From a checkpoint of a small audio embedding model: norm layernorm.
Rows from block 5 of a small audio embedding model, named by matrix and row number. Rows with one number belong to one neuron. Each number is 500 + 40 x the weight over its row's rms, rounded and kept within 0 to 999. All counts start at 0. Numbers have three digits each.
After each neuron's rows are labels from the 100 clips, of 14848, where the neuron reaches its highest value: "responds to" is what is common among them. Only what is clearly more common there than usual is listed. The data: notes from a synthesiser with random patches.
# fc1: second MLP up (model.blocks.5.mlp.fc1.weight, 384x192), inputs 0-47
# fc2: second MLP down (model.blocks.5.mlp.fc2.weight, 192x384, transposed), outputs 0-47

fc1.351:500500500416512500500533497500556500507500497532488499500507497502577500500497509454472416505500561500532439501500545500506500512505500500500532
fc2.351:500500500498484531500548500556542500658518596430498487500493513500517500500500500505500440606500378500500500574500504500510500500500470500500357
responds to: bass register; noise

fc1.163:501500500504489478500499502503454500508408462493503486500590627503499500500500497424490502463500490500501477482500477500511500522500500489500502
fc2.163:500500500534500493500487500500544500498500445500512526500482473500498500500500500400500469536500500500500500535500500500499500500500500500500396
responds to: noise; low-pass; bass register

fc1.295:500500500481616683500506500503499500461500530500500449500451502496632500500500487500438401495500501500500500513500518500500500494500500500500498
fc2.295:500500500525425490500498500436834500498496502505480502500457504500502500500500500520500488498500500500500500500500481500500500500500495500500496
responds to: noise; low-pass; pitch class: C

fc1.122:500500500556500547500425510514506500542556505501472369500505495494493500500500500483495447531500500500500468493500500500404500371500499500500500
fc2.122:500500500472540591500503500500518500548500496500500487500494500500500500500500500501500612513500450500500500662500500500393500500500569500500500
responds to: noise; low-pass

fc1.297:593500500497388564500495468500508500496536512505527394500501289500620500500492537442497501499500517500500500594500424500438500500500483500500480
fc2.297:500500500488501514500490500499499500504513475500500501500500549500500500500500500500500499388500503500500500478500500500500500500500497500500496
responds to: bass register; noise; filter: low-pass

fc1.182:500500500511405465500501510479708500475500511562480493500386501500461500500499431508488484510500490500500472618500498500484500501500499500500480
fc2.182:500500500496511471500496500579536500497510527507500486500421500500515500500500500400500525503500489500500507681500537500445500500500524500500631
responds to: bass register; low-pass

fc1.81:500500500499500591500500503487500500449417481500507500500484504473501500500500500529500442496500524500500446500500501500491500500500500500500500
fc2.81:500500500501499941500500500500499500464500500502500505500509745500501500500500500522500502490500524500500500501500500500496500500500500500500510
responds to: pitch class: B

fc1.51:500500500548502550500446477493460500471495603474534547500517489535399500500500430526527545429500459500545502502500500500457500498505486508500513
fc2.51:500500500489480500500522500541288500456235519500476489500500484500501500500500500586500495509500499500500500480500501500500500500500444500500501
responds to: noise; band-pass

fc1.64:548500500500473681500492484487521500498470481511442503500494456500481500500500501520412501493500466500500499492500487500529500500508498553500534
fc2.64:500500500523501433500497500500479500437515497498538533500547523500453500500500501483500479477500502500500500495500480500499500500500503500500488
responds to: low-pass; inharmonic FM; pitch class: F#

fc1.221:500500500554500513500493527466524500500500498539509502500513587500506500500502547444542500490500498500499498465500500500427500438500505530500505
fc2.221:500500500500483500500290500500518500487471504498435499500489496500495500500500500525493479546500501500500500476500500500477500500500504500500533
responds to: bass register; filter: low-pass; noise

fc1.310:499500500486559534500541489439506500514432454500498462500430591500487500500479505500559538506500473500500512532500499500444500493500499501500396
fc2.310:500500500472488481500499500500500500526463503498495501500496795500500500500500500490500409500500503500500500500500500500507500500500551500500471
responds to: noise; low-pass

fc1.27:501500500418440525500450431443523500482500530542484459500422474500517500500506573502502568504500510500500445497500500500499500416500500500500505
fc2.27:500500500505463500500500500489516500476618498500497547500498501500501500500500500515500499500500506500514500475500484500635500500500499500500491
responds to: low-pass; text has "register"; noise

fc1.190:474500500596608548500509497556487500499576516526501514500512390500492500499498434466503497499500522500499498428500533500447500498500505489500474
fc2.190:500500500511414573500502500499535500522497499502503520500529500500500500500500500509500500358500449500497529437500500500589500500500552500500517
responds to: bass register; noise; oscillator: ring modulation

fc1.372:500500500504498644500498663445481500500503502494566495500507440500505500500500500491498503500500501500478500502500500500495500500500500500500500
fc2.372:500500500512500505500500500499400500497499500496500455500453506500493500500500500498500492499500499500500498592500606500463500500500507500500549
responds to: low-pass; noise

fc1.63:471500500469545502500519487455500500488477581509481485500503455500655500500500467496495499247500535500500500480500481500485500496500502500500524
fc2.63:500500500612500500500506500566457500375469498494502413500484524500494500500500500499500581478500513500508500520500500500489500500500463500500502
responds to: pitch class: C; bass register

fc1.94:508500500460470366500437506535414500457528518423478474500476495500509500500487503322497534511500546500498496500500510500450500512500499502500521
fc2.94:500500500491497509500501500414437500505484495484500483500442603500503500500500500513501500584500492500502500497500492500481500500500436500500417
responds to: bass register; hard sync

fc1.82:500500500497541467500382499535547500527503500500494449500498500500466500500500494453526502498500507500453500542500500500501500527500500500500500
fc2.82:500500500497739497500517500523489500493469501398500499500551500500500500500500500548500510500500514500500500499500500500594500500500495500500501
responds to: text has "register"; low-pass; noise

fc1.180:501500500493460611500537426481530500560499523435427618500454487551621500500500495388497494499500458500499500514500436500438500500500502500500487
fc2.180:500500500465525473500477500483496500551499495497503497500507504500471500500500500481500420501500489500500497480500500500344500500500499500500515
responds to: bass register; pitch class: G; noise

fc1.230:502500500543471500500484499532549500645539502487512501500487611505483500500500581509445444429500541500504560500500497500523500516500504500500476
fc2.230:515500500490521500500511500503474500615522486496500377500470496500564500500500500553500495501500507500500495474500503500472500500500508500500512
responds to: low-pass; noise

fc1.381:499500500488671497500389503580501500493500528634496501500510511500500500500500422496490498495500491500498500513500491500430500465500498499500504
fc2.381:500500500632493502500501500437376500507494508501501500500353484500495500500500500506500454503500505500485500517500430500476500500500498500500517
responds to: bass register; pitch class: C; low-pass

fc1.19:491500500451599492500453500578500500435500500610497520500446505500500500500503557504500242476500500500500551637500499500500500483500500500500497
fc2.19:500500500473515500500498500500506500484502506464499380500500501500499500500500500500500499490500499500500500265500500500500500500500498500500501
responds to: noise

fc1.260:503500500586498508500508515481628500421599467487489504500527429460500500500509566419502499499500422500434379496500477500546500484463500484500496
fc2.260:500500500533458499500499500532525500335622526522498505500478506500481500500500500501500501497500501500500500504500500500646500500500499500500573
responds to: bass register

fc1.263:499500500467545500500430500492539500517505395500508481500499487500503500500500500406494494477500506500497487419500502500508500501500499500500501
fc2.263:500500500510504500500499500486497500501485497496498465500497499500501500500500500384500503396500511500500500670500498500515500500500490500500493
responds to: bass register; pitch class: C#

fc1.198:463500500507562493500560499490524500506503438461455503500508508500520500511491468462500538553500499500511500559500464500256500476500501500500513
fc2.198:500500500416503619500567500500500500489574513427499377500510448500494500500500500498495519494500513500501500494500448500200500500500544500500608
responds to: noise; low-pass

fc1.128:501500500483506515500489500528500500611567503505499478500506489502500500500500500518500440476500422500500329332500517500504500500500500500500520
fc2.128:500500500524532500500488500491500500498500527500501501500511498500500500500500500497500486489500510500500500522500500500500500500500502500500497
responds to: low-pass; noise; oscillator: inharmonic FM

fc1.291:501500500439465513500504514512515500503501491500547405500455433500451500500507425548490500473500502500500502507500497500404499579503498523500592
fc2.291:500500500375501489500496500523485500488531378508512500500489507500496500500500500507500490483500500500500500431500500500450500500500499500500516
responds to: noise; low-pass

fc1.77:512500500426511488500514512487518500542500518499492477500547530499493500500499592421497519400507508500501496492500600500631500500500504500500547
fc2.77:500500500511628500500512500500558500485486570500501500500411450500505500500500498357500599464500478500499500479500500500781500500500466500500494
responds to: low-pass; bass register

fc1.347:527500500542453461500503533500539500532500419500486408500523527500504500505515458418509413517500504500510520500500526500511500462510495529500505
fc2.347:500500500498495534500500500500501500586500501401469411500537510500506500500500500500500498519500481500500510523500598500500500500500499500500500
responds to: noise; low-pass

fc1.341:500500500382500500500500499511514500421500417503476428500532502500547500500500501503511509500500491500500501524500474500546500445500500500500418
fc2.341:500500500549554564500511500500503500396516506502500498500491502500500500500500500415492497499500504500500500451500500500500500500500485500500501
responds to: noise; low-pass

fc1.373:521500500496483454500499502532499500569578498566512454500502500500466500500526545500515588544500473500500501248500518500356500500504501514500530
fc2.373:500500500533476485500431500539443500507497468500512546500504508500499500500500500567500532504500454500500500519500553500417500500500500500500437
responds to: low-pass; noise

fc1.38:501500500462518549500567508510497500499521502466491494500533573500513500500490508435531532535500500500500515613500633500500500495500499500500530
fc2.38:500500500492499459500500500499541500618504481621500448500500476500497500500500500504500501502500572500500500497500500500499500500500498500500486
responds to: pitch class: A